From a checkpoint of a small image captioner: 32-pixel images, decoder activation gelu.
Rows from block 6 of the image encoder, named by matrix and row number. Rows with one number belong to one neuron. Each number is 128 + 24 x the weight over its row's rms, rounded and kept within 0 to 255. All counts start at 0. Numbers have three digits each. After the name is the row's rms in percent of the matrix's.
# fc1: MLP up (encoder.blocks.6.mlp.fc1.weight, 960x160), inputs 80-159
# fc2: MLP down (encoder.blocks.6.mlp.fc2.weight, 160x960, transposed), outputs 80-159
fc1.47 063:128128153075128114112128128155053144128128128111125128130128128128128128128134128091139128128128149128128116113128128153082128115128128138138076128128056128144128131224128128128128128128128161128128164128101094116127128083128128196092128128
fc1.48 072:128128128127128128113128108128145090128151128132157128144128174128128135124083181136128113204128107097072128090128081125128128128128128127108128157168128156149103128201128128125103112171067150108123128128128128128128194128128081128128125128
fc1.49 061:128128128128128128108128214172128152118099128128182128094126097085110128145157113116128128128128128128128128181128164146128128128189128128128128188101128144128144175164128210141128126128128151139128128121128128128149080128128141090141128128
fc1.51 088:128128128125124128128128194128138128209128128128128128128128128128110182148128106152104128110128108153086111128129128132117128128134128182128126166128102142128068128128171163101069114128167121104128128128182141118123128142128168103128140128
fc1.52 149:128181128128128079128075139128094155154162128128128128164128128133054128128128128128126128128107128128128145147165128128138128143128235128128107129122079128128079128128128151102128128128128128115095147167114134128090128128093174128151163165
fc1.53 049:128086128128140047114128171128122143168128128128181128128148087128128128128128132146113128116128128128128128128116170103128187136106128106128064128128128128128117077138172128128084096158128086128128128169202128128128128128090128106165179128
fc1.54 046:157155128128128095141114164087214093128128118128128183128113128128158128128156128172154128128128128169134149096128155128175128102128143128104128159128128169080128176083128123159128163170087148104164128128128128097085128106090109083128128141
fc1.55 055:151128149115176140165114143093095162180090068128128128118159128098128128128154128091128128114128092128102128167171128147128128146128128088150128100164128128151145128079092128076108145097128140128128128097163145102128128128093181091168103128
fc1.56 053:128072128128173093128088099128077084128128128128128128128128076167128128193112128156082131156128128138128115128129128144129128128128106106128153109188128137130128111128168128117128143173128128095098169128106128128105128088128166133128131128
fc1.57 051:128128145094098192098128093128128099128124128182054128089128126152128128128094128164146128128133137128146128128136128128128110127177132128182128128128084128128128105128148128110171137128128128128128100128128167128128128107128073128128150110
fc1.58 067:128128128128113151128128128076128125065129153128130128128119168111128128171128169075117173128128142128128128128128083098158128173095140129103128104128128153128129128148128187098157143098128128100152128170128128162097128156105158127128119141
fc1.59 093:121128119128107109128128128128110167178155142136101128087128128172128128128128128128171160105136128128128128143156087113096140142128128128128128137108128107128128128157116129128096186128128103128110167121089082086140109083088151128165163128
fc1.60 061:128210153128128128071128128098097128145128128102128113123128128122079128128128069128157152094128146128128088128128190128134128064165081128128128128128119088128128128058128128128128128128128112141128071167128128128118128128128128128128128128
fc1.61 059:128202158128157094099091203128128115129081170151128128112128154134128128116170128099128150128128141117128073128128128128109046128128128137128116141093128128146157128128128156099182087128180128128159093128147128128120131119128094075159128128
fc1.62 220:120140126137128128132209107094120115128128081112128128128128128128055157113128128128128115178128128087121128079128128154132151128105128128096176128098134128025128083128123063104128128128128128128119155128072128128128142128128128109128128159
fc1.63 045:105128162110105094128128128128090165128190128128128128128128128079123128113102142128128155128138112128128128128128128128128128100133128128128081138128159129094128174089128087128080166128090158105106180128155128128128140128128128128128085128
fc1.64 078:117128132128128123158175128128116123172087128128128128127128128191114154128128184128128128128128128128128128128128132110128128128171128208128128151103110143128128094128128128128116164166083175104042168114056128098128156128128078128128143128
fc2.47 079:128091128128128129140133163148142128128128111128129128128117142108098128128128076128128155151097100137101083137128139128163095152128124106128138156135128128139128128000106128101128128144128128128128157128105128127128128156151128141128158160
fc2.48 095:128144128082149128128128128128128128184062122128113099128149114113123128149128034128128128117141128128105128141128185136128080155128128129128128128140128100149128128000117128131106096130128099139128150107128128135115123128124128128128128128
fc2.49 078:128128153128128128128194128128128128161224128130128128150128160128128128132158163128128128128128141128147128099102128128128128128128128128112109105124128077199116100128128047085128128128099128138128128151128128128158128074169128128202128105
fc2.51 073:203128105128087181128098128114128114128088128128128105145072128122128128128128191136128128128128105128128128128119128128128128094147128132128082115154134136187119128206128128151128128112128128128171128128128128139128145128128128128128098092
fc2.52 185:128136128128128150128128128128128112120104182128128072128034128178113128128048128134128115137214128178128105128120164124128128079158128134128128155128128162189093128130126128152090128128128125128128103128128128128128128128128105196128128115
fc2.53 039:151128107128097184165128094128172083044115163128128128170128128137128134144073102106141095128128128188128099128095128184128128104128128128128137085207128128128123134119128128128128128117090128128112128165091114099128128128168128106108137118
fc2.54 033:164144150077128128128128128128170098100128128105128128128085084128158128122091128128117128128128111169182102090116112128102128128128128181122098128128128119128125099128128071114128120128124095128121166128128093151128128128128128123128128045
fc2.55 036:105128137128143128135097128071143146125128167105181128128128146086128128128117128128120120174099086128128113086103128097128128128128069128128128107128091154184128128128152128164128128064081162159161104124128128128128131122128100128114091128
fc2.56 052:128128143128116128103175128135128088128040122128128128128128128128128128128128128128116151128128128128128128128152128093128128128128128120128128146128128128176128128001123111098128128128111128128128123128124090133128110128114103189225113128
fc2.57 044:128128082168160096148048128128128147108138128110164128128151128128128128123128128081128128155116128095128128121164159162128129146073116128128130128136128128086129172128128155128148135128206141128128128173128165153128130194128128128074106128
fc2.58 049:128128118108158128128128128157146148188128123108128128128139119134120128118130128182128128118116128128128128128128151139128128171176084128128149130128098128128128128128122128097128108132102128128128145128128117111171128033120128129128128128
fc2.59 075:115089128211130142128129133128147128072128128148167128128079128128096128161117088114129135145152133128092128085147128151128113088182128136128128128128128128178067120128116143158136070128202128128117103167128128126128130111128073117128113128
fc2.60 078:134128128128116128105128128128129128083128128128128128128128155140128105128128228128128069128128128128117128128088119159114128128096145092099128136128128128128128155255114128128128132128128128128124128128135143115128128128135102128101102128
fc2.61 052:128090128128154128128186164120128150128221121112128128158125108144139087148128201122105128128056128173128128102118128128128128128128121128128115101128088128165132164255128128143139128128116128144128145128128128100128092128160105154128128137
fc2.62 200:092183066085128148128128128082128097128128138128128128128128123087169128133128114150128092128128153107128130153146137128128151128128128128128090128128128128134171140120102128128128128088128121128128149055097138147128128153087128128152142128
fc2.63 035:128161100128128114128066128175128155128128128128186142106128128118143128141128160114110177146167128128128128136113095154175128128145128128128140128127102169128128172128107128128185157151180128169128095104128141128091128157079154128128109128
fc2.64 073:128128135128128128128128128128128093179000128162128087128128128128128208171103033128152226128178138128152082138152153128128128128128128141128128128105124128128128128128128126128128128128128128128108128128128105129128128146128128179157145111